{
  "arch": "vit",
  "model": "segmentation model",
  "dataset": "larger renderings of crowded toy scenes",
  "train_examples": 45211,
  "image_size": 64,
  "crop_scale_min": 0.8,
  "horizontal_flip": false,
  "num_classes": 31,
  "output_stride": 8,
  "norm": "layernorm",
  "norm_position": "pre",
  "hidden_act": "swiglu",
  "mlp_ratio": 2.67,
  "head_dim": 16,
  "fused_qkv": true,
  "bias": "all",
  "qk_norm": false,
  "layer_scale_init": 1.0,
  "parallel_block": false,
  "dropout": 0.1,
  "inner_norm": false,
  "drop_path": 0.05,
  "patch_size": [8, 8],
  "conv_stem": true,
  "layers": 12,
  "width": 160,
  "positions": "learned",
  "label_smoothing": 0.05,
  "init": "torch_default",
  "residual_init": "zero_last",
  "optimizer": "soap",
  "beta2": 0.99,
  "learning_rate": 0.0028,
  "beta1": 0.9,
  "shampoo_beta": 0.95,
  "eps": 1e-08,
  "precondition_frequency": 10,
  "max_precond_dim": 1024,
  "one_sided": false,
  "adamw_lr_other_params": 0.0027,
  "max_grad_norm": 1.0,
  "sam_rho": 0.05,
  "max_steps": 4000,
  "batch_size": 64,
  "epochs": 5.7,
  "lr_schedule": "cosine",
  "final_lr_fraction": 0.05,
  "warmup_steps": 200,
  "weight_decay": 0.1,
  "adamw_weight_decay_other_params": 0.01
}
Rows from block 7 of a small segmentation model, named by matrix and row number. Rows with one number belong to one neuron. Each number is 128 + 32 x the weight over its row's rms, rounded and kept within 0 to 255. All counts start at 0. Numbers have three digits each.
Before each neuron's rows are labels from the 100 images, of 14976, where the neuron reaches its largest size: "responds to" is what is common among them; "peak on" is the class under the peak. Only what is clearly more common there than usual is listed. The data: larger renderings of crowded toy scenes.
# gate: MLP gate (model.blocks.7.mlp.gate.weight, 416x160), inputs 0-79
# fc1: MLP up (model.blocks.7.mlp.fc1.weight, 416x160), inputs 0-79
# fc2: MLP down (model.blocks.7.mlp.fc2.weight, 160x416, transposed), outputs 0-79

responds to: dumbbell; largest object: dumbbell
peak on: dumbbell
gate.153:114170161077167153153195131114122150094101161117028147156152169076125123167101146123080107168148163173102089144098127127097032113082147105159130136125163130129122176112100124175120105134088159117092152121104176105139142154128177179161143125
fc1.153:107044133137145119145135135164113100106151093107078139087162124159124123165174136140105114166125114087172134172157157147137224093187162107110080082171110075231086115122120143142133134123100153152069162113131120127142108139143140144065097107
fc2.153:150168180208136185163176137152146117117117132126089151126130147087148098123085108103117106142132055157128109088127162060175135156168155115124109137179155165161146202145108078094141130106129121138136133107179169114098144089121166144132170136

responds to: rocket; candle; largest object: rocket
peak on: rocket
gate.366:112129148136176068099152138101158127125094142114077166076068131124121110111128172081118068144167072178160132132160135160077072131186135131147073137068150119117124122137112089122076139126139193161110160105130092083180147150115132201138118085
fc1.366:094132150130143106148125137156141159071194155138073144138102142159180131105172102098093139115142178153089095136111106178146092107138070137125125085122140113134160116125136114165116102152100137110119206150166162127110125155093098089073094149
fc2.366:115199101170114167136156098068116120169154059147141106128095117162133146101093111125053071115133146097178202117134153159093135127129083187148122116143120107068131072069137112139118108142151145148187147124068145084109139123159159082091113166

responds to: ice cream; arch; barrel
peak on: arch; ice cream
gate.114:128127150098195158168115133161064116135158199155135138089181165116112131123120108086092191135085154135043121116066115153133141134093124142125156126096160103108134137124139125088105139167106078131126132107136185134104101092164198192154025109
fc1.114:112087151121146127152085145140094135097090186083178111139105102139065117166089063155138143112087170141142136137068107123156129158180072132146137140077154122093172194168171099127159148131085098114146062120120174108118066141161064123135113086
fc2.114:117125097080149114155127093161193121090142118051142117166120069184176093115143108118131113113121131143155147130190133057113161166167181110137136081159147168157146081085126120135144159134166147154163134095114120107168083163145065139100016093

responds to: bottle
peak on: bottle
gate.52:115119135100151107166120116115101138078155127123147100152182161099109153042148147130097089130169123132118124166097138135201051148133153102129142096129094130116087128110143133166169108159125140116160143129091130137081074152142097113109097144
fc1.52:200111139158131140080115185133158109117110066128124121104113077109133121160110168071104156163175099091123117156111129120101216099138190115112144113092189147141209144126128118119078210119083125067143140169109164132149133107183096137141144178
fc2.52:133166123104097139099099107132103148122096158155172103155114112146133118145100112112097101109087117145191152160077116099140167141073124152138135120114099134091116068159108179126121179153163071113086154098100105118166198088171115050190166107

responds to: dumbbell
peak on: dumbbell
gate.211:128152106109161102083111119151141106167096103093125077145060109083131142139131086130081132118170150184127131081052062117168108137154130151164161123161097188099126128139094111089103132174077114088091183102127162106096099131119171124195106093
fc1.211:137161150121117151124156145065091146058146133181148106137126134085119127075129204123097098075095142065135085156177181123115110136128120152082149185100144081164151080118090090095138156086177119165122079151190154132079137166133151106034122157
fc2.211:109132140116038158180189121111144057155144140150134157154123116081150149166137183123126172148107120155138125118082152066117159164085172129092138132121096101133164144169095149122107061177134138091104157078124161116120099094142136098159116156

responds to: ice cream; largest object: ice cream
peak on: ice cream
gate.185:053107198150075040125141184169143121083134073190121098113137136153120146098130177088129115144071061149194135142161067124108148109090135079126089130119116144149092115148168141109131207117143172123086148110133112138091179130134102200129120097
fc1.185:102109111119151109135073181151182130101121127109135129211155171102087147156144166167090130157137108117104144084102096118110155111119127156179084062090166080129132190160083108096167168169164129136150077165109127145131152156118115082140111153
fc2.185:122089115119119183139136142137176096091151155125124138091134122142137175135090086165131222140133110189076162153104147136182109116127191102137129066110172109152046127184097192131104128142119158111091175096111128106158156089131195118150114161

responds to: rocket; largest object: rocket
peak on: rocket
gate.336:129156189135135093191152074131109165134046146125065160115106168136077175131120152149103168133101107161183133164130133124120159065113138119106135172103106150187113139143109110148114170131068126154152152155093041099128154121166158157133157066
fc1.336:146132134075152145105112125059095131171144123134115098114114151142148098114129089144147123155116085148079178141147170102102074116169141136145155122129118144059118115116061160166130154204152083121106179129116143105115113098123104119106143140
fc2.336:145199091146144117115115144113108183190108092082093144116173088066185150157107098109079098212160124128147139171156117077141137175179098171139146161175159131061139160094148114112133084133198141109118141129136066160159159096132182108103102102

responds to: ice cream; largest object: ice cream
peak on: ice cream
gate.255:132063136091100133096135134214127147112110179145100128054096134150094160155050121128130137198118128173143119142156090172080143133093092151113082143051132067139125145135137137143151098173174157104109144129142116112138173171074114135146102104
fc1.255:177161089123132119166165107103100103133097156177174137123108122128145120163137067094166159054140146107099079090172104060170096119100132103072137105129154111178078109121060068155104104155112053130142150113135191149144152150150197125138194121
fc2.255:111167149153169101144110054089110092148145159110115106147165171149110166125114111149111131151155132142147011086149149082111193076139101160143139176124158163152143134087171066131112151127100075157145044176125120156185075113102137146108098119

responds to: trophy; largest object: trophy
peak on: trophy
gate.116:204152151133114145149115134093136120142083121117104089138111160184117201146116117106166091095103079109096162157162134109121148104097121039116144153108159165156097107118125141123132183117083125081107135113142060081102110159153098097154152056
fc1.116:115192127131135100090138141057117116085107159164108122147089104128109124167083147097097129111149191159133121117118203048154139126129092169109110160089094083161059158110135100137061153145109163179153154108200129171117125105099145073134161155
fc2.116:099167094163046103143098173079128033083112140164117046180137176150142209147160102111142118114098092157119116195132132141158187182134093152110173109173150124161081122110196124094113146163161128138075102131132088091125112095105119118119148142

responds to: bottle; largest object: bottle
peak on: bottle
gate.151:163064131137166121097126134120100172141145129145172098106148182078152123153117099154143083115114185143189177105098172158092151133097169114166110129133129140139059163133153154113128034195165075155146143182132113139113107156129150155110161158
fc1.151:085161223182116102148121184161099082139140150099180066129133137180125104106136148123100103204119151134090109074135155102122104113107092120057156095100166083137140114104177179084123107085141085147059117125124098070095194057099097153114097124
fc2.151:032150128119148132144110106158141113154077142139158183161192149112103084177142082101170160108092164111126175138169123113143120136106054103087164161153082171094137130194142112123097160134101117099133146117161109147124105132145203079158168130

responds to: bottle; largest object: bottle
peak on: bottle
gate.259:142159181166177125085144121132104111145085109163149145129137112170150135199123124142137146139109089175113090121152093140137127182063090145118157171113117082176083186141137122146068178087097085149133126105177035122113089154106088131127111116
fc1.259:143066128156133078201078127123109142098057106099158192145160135132151119069156171104182067120091189105151186114157115070184077097122119089090080098085135143151134108144190152145143084116150118132201146116091161097098145148074144141149120144
fc2.259:189111099104109104069139124142150109133128153084160150159135122166165101097126148127083163095118131119130134087165117120134075101128086158113129168123141131142122141186146101098139155089069146084105132112133171137082107110070163130069164115

responds to: trophy; largest object: trophy
peak on: trophy
gate.190:136124097110015168178092117042152148129067151111106052136127170131125195112173094155109127131166074148124108108151123114099106146171124155139148135107126165047130157144085132087158078159124152109075169159105068148103097123131098168136091096
fc1.190:111101073135127127112093132123123076132137135123098132110148131140120088133090196096105180142095108126114144104127139091129149158137130166055201136131159113145122167126132137132091119151123108123219127143151106163149083097140135106088092145
fc2.190:079156144128089097117084141083135184095152089145181127125144139146139162139128119113140128102055143147155099141089091113100187152115165126161140170146095100151153152076120106122105146112075160092101175111121141181191106111139063074184119144

responds to: truck; largest object: truck; car; largest object: car
peak on: truck; car
gate.398:077171062073181163134110139095125115152119074169137115161129153138104160119102141155093152083085193136142077098126131148162097159132094142106134152174123107139158153105185147179184153094103145089155139154104113201137153105139092115121170130
fc1.398:115119132187216113086114114167093127080105121182089098103130098142126135144153135174101091079164169137131157157101147159176088142162125109167138100081119107165055147128142099127104167119119085112113135137163129085145110091134093085091165038
fc2.398:124151150097198152098124117142087147094089085156139127083161129138120121150129151076123117159095176132087117197124157126115140166166080162121084135067132098156145095115176154140147095079160173137167135103125167072111126116127128131107097137

responds to: bottle; largest object: bottle
peak on: bottle
gate.219:124103136173085145188181078143124196148116139114158117075145105184210114103118165148138114047100101154110137131142146124210069120172121103129132138200125100179114137138149102163116138147117182143145116129131134161100126081136159127136118143
fc1.219:071187133136093124102134164096197150126116120201134111162129135073127153144138115149161168141134072169081105170108068131082179093079101108150174123087116110087198087156072114131102070115091115104128083128132100177145076174203176192120128126
fc2.219:154160169176117094141105088137123192111041074187094181089121169136106127152188161126106124145096160169079163131120165127137145124150146105173145175096131169118116116146101101139131114112035072111115182108158120106157106088124156095094131147

responds to: trophy; largest object: trophy
peak on: trophy
gate.414:110171152098124125142133119110112122131033137065077053158121143123114186075137139144150121148114118171099153125101161138113146114158148145117138136200125120138122188090108099101074156179147155102122186114156160147194079144119107142142117103
fc1.414:145109077092141162148128064121095095186093105078076169153130148099129153129094168101094152129162079105164161130146144134123162080151107104109095113129160132119055117138120166185081110145113160118168167083144150132077148096148117126101129079
fc2.414:047148117164117114061112097114112130169099129165129034103192109116150186139179138111055130111082071163090141161106158158159126148155137113107121077164079097128089105126150056085119068118135110140149149164147090128177043146153138154146138126

responds to: ice cream
peak on: ice cream
gate.46:099092171123133134142111131138120089101090102139064143135109144100083158123149143088092182087111148100183097097110130125096151130137097094097127077127119131098095211186128132143108114039127116140124127135129110136214151100135133141079115197
fc1.46:115149099143128128123182060149091136180135135109137115128092088127107125133101119199152092091096109105149083138132165099147141151137098189112100112122132103135119110103137093086177116186123120131138149163116144114203107174156127124154099119
fc2.46:123155098100117147060147137124141082101106137144193078176133077166102156101127131096116151145119117115125061121140116119139125110089156132138145172124116159180134115081114150170151160092113125085101120146105160121113095125079095057132148060

responds to: dumbbell; barrel
peak on: dumbbell
gate.297:077128133100119104118100096147123148116065121095084203139123161084153087111180121100161170092086166077127169168134113117186115135131097112145126150194125128152096137121164114209143127195109200172136118161172120073147109103125121134121120103
fc1.297:134164135074188089158128102060105127151141106212110142197126100106103150141148124171165156096134096100137196165121111154156124148114094134158155137157124085123146075063102180152157162143080147143149127111138104099085103201106159100088176130
fc2.297:154111061087133141181178121103148100159130064123135122171128140122189094170161197146082145114170142100102150121140188094129111145090055096159142094171108092163123077144093147110057131160177098145086189150112117165111112116162115099076110099

responds to: truck; largest object: truck
peak on: truck
gate.87:126109052079116106059148200143153136133120113132158144154121205161134152195077065153166064137070167093126134093146193151094099094118097099104181164113106158076117114107118135117111087105126149135172155136161090184139120135122195178122116076
fc1.87:158123144091100067103174152113090160068112153089148113099140133135096107191196167128163160128160117061144123126112092111062163196174122165049126174115086160138099164112187123137126127115194195164109097087111107145160117074135110089126134172
fc2.87:114115193162109151154145095095122135161167096110144161165118133097102109105158102198103143160040096153123108076152151115087142110153130103123129087130152149098130124123104126158122126133087091183134112185102104083111176178088137173104123135

responds to: truck; largest object: truck
peak on: truck
gate.271:099164130118151085162113120149178127094153067113128137130164210113174105181179129133142132113116152110092132151165134192136089083123130117072134127143147085147110136158129118141132157180077158151229109113162079145132115100129192186134124119
fc1.271:079115133110134150164152119118144096111120125146169128074105115081105097150140103129155140127123143166093167142177139149135112119181069081090137121156138155149160109155141177170097144156172081139126080132147158225148145097148113084081093135
fc2.271:127124112090103075137131181110147036090117134122106104132076138163121129173153101116147120111125193118104134122047071114171109127144156104102184186110185124175125107115110090113133113137151119163162085155156110128105117061115136084141122080

responds to: umbrella; light from behind the camera; largest object: umbrella
peak on: umbrella
gate.18:137124055168110097154077136126079101068102115121118137084066099094131158147161112132183157153103118128103116192134146157163165157106135207165142162128132153144097075118108166155100125133139154150140131091102125148125130143180137100162164152
fc1.18:124193151151117091136133177075140136083113217127156116166154155121200058111144097156122099142140118103132127073131127057095144074149132070115140051133095157127167137144164150171102097178133149111124174083114136111063117153133128090107125149
fc2.18:128106066113132199126148119175130124105108142150129150097113107119155153168070110088119128167223138160080122134104102101086177030064104090137130131173081109108112107155092135197148131165116162142118168131121140108118129142111142127099187103

responds to: pine
peak on: pine
gate.172:154123158148193141169178150080156117127134208125122070147102093097135105188137099153112136144185113170156130163125102122127128128136067113148121130130099078159118158107108153159078164144170126073184072124085175104148136127124093156103085131
fc1.172:103062116174141094147142147105144161121126121119077169165112125128053169150077157085122143138094134104120111093116128102130087162120165093131108090093054113123148172143074074110121154125105184077191094136189111151092105134183071116131095136
fc2.172:156095105134155148144139192137116128128154100104124131123145102120089141105126156071138177104171190151151188159043129141101111139111104098097116141156119180111099096159135178130120112151153153090106121053111143164150098184129157115184156103

responds to: umbrella; largest object: umbrella; house
peak on: umbrella
gate.320:131169152093122106151114145072108085071158104150119152072131127102109084117087159104144137119134125120110133167106099134108101189139150190128171141147111142118156171148155110143146142152124163124112125152161205070155168142106129134141097158
fc1.320:146099113162061128155182127098128165111109127126180131116106162145116167121148107093133139131143176059100146080149099139131103172051115124119107128089104181105099100159062164160150095109091110138182180166087115200048120106169127142143103116
fc2.320:104144117087152069105096119062046079097146112114107085154156178146132106068152093133162198134080125121126146111096107140116163109155077154167196163096108125117178173065118110115065106126106119173095134116194136148169150171103110054117097132

responds to: pine; largest object: pine; ice cream
peak on: pine
gate.184:117099181144135134126216090139102146109122184063093146112129130100145060119106133139158095058112128115136084136141130093114131136172090109070145115167147161158128136143190094110148103108166112143111142120069122104143177124114167154088168134
fc1.184:125170133131155121155077133084116132091161107077130143102103114126103128119132073094186113135083154155107106144160101176117105114128195130169071137131125141135085095143144093135116176088182129188160094139106143152111089172116112116178134093
fc2.184:149184149170180160122187140156165068175109114127120160106197120123135092150104169152128148142161109089117111123133126096089035130088148161150050112185136136114160102141106089103169105119140149161124133085120177119118116164092066146125135075

responds to: trophy
peak on: trophy
gate.384:136106074109156103158133109123087119102116179141126119165113085107159135166105131067164091150056155114135114126157189136114154092135057089076082121127085089176120163088177138077148119101117140146127129140143122196133082095162136082144105089
fc1.384:087115095145140105083112145179186151130127081130150099095141138114106123109113111172127149069151164122130187093120109164139182094124095178190155160120191120096152121164104142182047128179147114170068151109104082106136150140106108153085141116
fc2.384:128136047102150102129124100100105162136135127150153149137138112096110174098138103153191138127118112123118080167133115101128072191163115121190196154073142120122155124127145140141140172163101122144119154101155165073048125183106079137161104136

responds to: pine; largest object: pine
peak on: pine
gate.339:166128130089094157105140079103156125143150139127126160164143129130128168140148048066083095120124099104142106116160118120109128071140053146115128145124140106148146078129148156125190166165121123096147144074155123086111204110135161095054149122
fc1.339:131134146167148102161158068137105092142090144174120112106130083194096090101142150066152074139093159198144101117089111165066121108149109122208158138094108104080155121157169091072108148088091123140090089183124145117141161174114130120104115142
fc2.339:141095136172095124142127196167137087123167140143174078146121153141129167099157136106082148195161106113099149102123070122100102084146129063112138122149110075095144173093135120131096085123078130136185155110036140147096141150115148085165117094

responds to: umbrella; light from behind the camera
peak on: umbrella
gate.325:102095098181129141077126179128149111127155085112134198133110149134093127108153149135123078114120152167109100182102152134143103162092157096118121173108113170091106078102105140115185144122208143120103133110168172109141119172159057182151094102
fc1.325:134122122132073085173109139137121142107197147153105134116084097158127162141168119107121139145133119105132152093153156119197060102171092170122153168185102141127159089083145128152127040079154125149049136103184090140150185105134078155170109164
fc2.325:062115038134138121136144107054164140115113113186072117135151147116091114122128131049132144097112169126133087124224113116135172115108103177158118144126190118082107137129143094114081169159142106117124124156151089178121088148092128131116142122

responds to: trophy; largest object: trophy
peak on: trophy
gate.67:111102098123113172157120141027156135165110151091097135164110103130089180102126184135181130135132073117123127135150175096123118179128094129189123142085110198124094196116099188119131180060128162146169143116096089156110129104106135178054119145
fc1.67:187130146157140154121105101093114136112039119125103090102143168092153203143079164092112135137110105152114203160096159130081086115133109142119151171136117087138106183088095156167090099174102133070092122154140069127120109171197169113085069118
fc2.67:053119132115099100123106146116168176166134108119154100153158118085211187127159165157132213120111113137147136099114160092168159173115081138193122131130126095093133141133118074166132151125168153178087133121166139174169103105185110121098133120

responds to: trophy; largest object: trophy
peak on: trophy
gate.0:185158164118076145115105145134181066131078124071123183188150135133168123090119089156104118125132110171096064100142140136168135094156119119128129132106124154087198106128093076178168146137151155129158150080142147110136097114147077039140079094
fc1.0:086101139153164097078143154182118080130113116127113146088143131116137105040124103121131183075109127131129107151133074151121192112143134103088094139143100118138134125068117160161160072137113128133139132191106193117109137137079098162176105098
fc2.0:132085118121128114147126220108102128109079122067112131085103124127135165124128122148149185155093151144113135152125128155122103087147087144116130112160157190102135178093150099135167119101176109141174134129152099104176151122161090126134125103

responds to: truck; largest object: truck; dumbbell
peak on: truck
gate.169:168129092138123118089166043165152108111127108111167115108048114155160180101092116154120174146122143165098174123092161070072151088150057125101153103173149148120159197164128167157148146131120140110067143103177123151125119136166063091127094078
fc1.169:127119144104132100155071138110152109075124127182137143112167189176184148098156106130192160145089134124074122139161188084187128141110072161086114180137182101090130093074138145160159158112096152135103096117067148145111141161095108147148152118
fc2.169:183120117089150155117129161168044120163068076131131165085157145074141156063089111067089147127165093114113148130070181107106104131134163087127147161118193084168111132126119151168173138136099143118170161116123142108084197115143096120120144128

responds to: truck; largest object: truck; sofa
peak on: truck; sofa
gate.302:153148110107073111107114120174126162112097140070173106148087164143152096055151129110128138147105115134126136174120085148145135168158138088136101117122101141166174100135100139165159077128185055071174163119125146119147106081080106113156145104
fc1.302:099098101156145190111109127148148162122165162113155125128076139184122120076147168135089089084122110145131105198140076143108102118205152140165134127163090075098102134075091149191118125067136070103114122100107130191129101079095155160108120162
fc2.302:105160066071130097127117139061143154128087115088111149128122105084082140181136149143131062159074120118116115185141141154122139161139171120115147103141122113196083160164134167089172110171110108151159126099038130156151132135090154067071157103

responds to: pine; largest object: pine
peak on: pine
gate.79:117104128086123131145188126112181131156181149138149180139147106147155125101106102092157090137140125090175132142107106069118163080073082174137143113091130104120121184077140154082145106101133153104129130108180132073107122094137172112136057195
fc1.79:107153157151139105190110134093146051135106123130141136066081104174109103128115057097112127099111090098169090142179171116109130122169112122163171088126106068180133174096116126111179139141081074115077101150120091109166177144076116068116123114
fc2.79:123106162148106109153118149099142127145119167116110068084124103120090124142123138111099054125077126126151188069114068116075111119189128104107134123126126125153170158146184092098096100139123038149163124123154129103189128144102127052078096161

responds to: umbrella; largest object: umbrella; mug
peak on: umbrella; mug
gate.24:047136101131084098181095202143120115041142148148143125094119083114131130112119119109152189130091189122101095178130143120143133143086136170149116164103098149168129119120128186098168072081079158065126125163118138104157140138132162139143115080
fc1.24:113101100137154156185083098131101146086123124155084086053098098061133103151069111117083166115153172162050147148113140186194136136086129135148152127139135095128111128084139124074117188135052167122144141162168150109098145119154134178099106139
fc2.24:085149162114113092120170155071102094115078053130107190063103129118180121107135159190089141117072156204117154105146120181190091125177121124156128140115105193167122141124185101068123080164133166098114102165135057156127081139135076102120055134

responds to: ice cream; lamp
peak on: ice cream
gate.152:085103148100098162130179192155119072108134117124080109049120154146135175108157138084151188159172047083118114142113137148182148164108145118155143129096157135149125146091076126117165108143104127147061127078142104207084140148199133170144044125
fc1.152:177102152130164080153098090118120140138144091155121099132128096149059095123182147161102110119130118180104111108179186133131168123116179120123146154170110155070085054112149142095133139143151184118148110140093105138083124128134104077163173084
fc2.152:135141118121149116081117128107119099124142131146158115094142146123127088097164091169126172095078110120148088068119186172164103093151171111192093125106107142174114193078096127106091166118163081120184111139133134189113175156157126169088091080

responds to: dumbbell
peak on: dumbbell
gate.415:147191145062169158126141137095079142162100132117115172191137107163112124121134107153142099168127062094146089121135064112066126159103093145107106089209150085121129113128118080114147169068100155179143114104155117151101145131121160156135158133
fc1.415:128171115147154138108093154123149100098108192156148157159170152153073103105180090074097118061137136173115110092151152161058087106166177144145112131105182141119136121208138124175189086110134145119167141144128088071160164130104160133144163161
fc2.415:170101141087144132095126102105109157093136107139144099169082109084132140123132095126140138103130133125112149182150136097130111104088109135136101148124089154151122099170125168148175158043116144114134071069130163153127100156120147098162131148

responds to: pine; largest object: pine
peak on: pine
gate.256:084152125140058188162138121165149111135157109142110135097125143188153104178126067142162168081133124118107146130096090094184146150112140158107172160060123115133142055167177088081137128100158110166063154141130117141112190111084128175110122131
fc1.256:146206097130083105122122111170128141118136132083128101078104112080092084113089135177068125129113142116097154195115163115161163148148158136143125108143110058161137163076052173104133149204127094168160091121086067108127166159132173179103148150
fc2.256:090108119117149072106140134147099101153100105168079150103093094107066151109083135118135085140141163146137130130166120181132099114126151156195101172081163168150154128189187145083126165163148162086103088066063144126123072109167130075148118122

responds to: dumbbell; largest object: dumbbell
peak on: dumbbell
gate.101:136102089131133065097143062103128164202101138100147107153145095139156124099155114146086109094132095163127141091129154139121128098109073107101137152237121107126145111127153094172139157097068088119129114151123125133156116137137160133069075096
fc1.101:138136158157109142152142139133094118142047128086149215130114136192122108154111132110126072161150137163130101111176137094159183103170153111157141119057134106130136093154170130121097150115108140199116157146143163115118113116094133079139122103
fc2.101:127140174117105098145114170106160064125138124133123121077150152107159149115124103191157117107119155103129115145149201096131100127120136126122095130134172188078134127146141090079122119089163137095121137083132127121097121103145158174109127183

responds to: umbrella
peak on: umbrella
gate.160:087114119138129071142126100179075163120176114136119095069184136164163105143143175200180129124114102162144118094139151137088131127150099197120134130131090164147063128097179113139103099139167186130090033089123106121073109135101160061122098142
fc1.160:145163149121138136110103155169146096089145198129119172091092133120088084075125097147149065165132102123108179057086072125166162144137121133152149162167079144137124119085113114117161179171150116157148177104128144175099120103142116146107091149
fc2.160:163100157167182133155167124024099119103120093139129090131141091095106089139163134069153116150192083151134094097147126170146089117160150120161125138139146140077127118102096079151131147162132098167068150072150097172189159115121159095139153107

responds to: umbrella; largest object: umbrella
peak on: umbrella
gate.371:185072101123128127120170101096134081105085139078070124153121100177133091122170085112081078097138069077111114082139105109106124100159069097163142164108133136084092164133097107157127168161175069161102074160178066155148103145146071130143163078
fc1.371:039172163142137167071141182143129136162132112111126133110118125136135124082081142168156200124147178129071100133117132119110156145136166182187094122126141155213206088147142155134172114163126120134148073086073157131127157119139091069161102144
fc2.371:153133042116147126092172140132180109200156153169102122131139105069133136160166157130105177165124099171082144102128113114036134123144163081101168156117119187152123100134175184123125174149155098149152141172142099141063138127156152095132170177

responds to: truck; largest object: truck
peak on: truck
gate.10:130181135155144106159098167137120143119122147132132133084134133114102168117173104145105111052134142047126147124112135178102071105105100145130088161123082187105142108185125141080142092118179142149133069175193126133130095094106126165149176110
fc1.10:030121154072079182124131171165077121104172151131162175120126108148160110111139093059141177118107122170091115112136117130123147150117093158143080071115171098064152149103161185148117174116183158166183125119153085088116110164126140132116080104
fc2.10:117120142159110072175127137075091180167113121082102135079117110105141068145147176132082165118131121106134183108083105178199137157153144145168095112147092170144134132106119118106174141109137124129095171099185136068124130140136127100115104122

responds to: pine
peak on: pine
gate.365:128123091157112149083099130134130086132168176187123150097094147179171104114115175155154137109085179079191172146111117143104106132123054089164110108132048080157071072137182143204091104195132088123109165118113157066129151126197141122133144146
fc1.365:151130229154130197099145166177167089160135057090146098103087119108161137150112115135112107138145105144141214117119160160069057136105145157134125115182184130099130146140075084132176117141150133145095133092109104115088170132140087131109141089
fc2.365:138121118170165108117142105086139136149075133111175200179126090152088149120109143102083133103122109124104099176112114177131160137141100142145066151146113123120173086141119114175141188089126048135140109107135138079125124149134194140154166135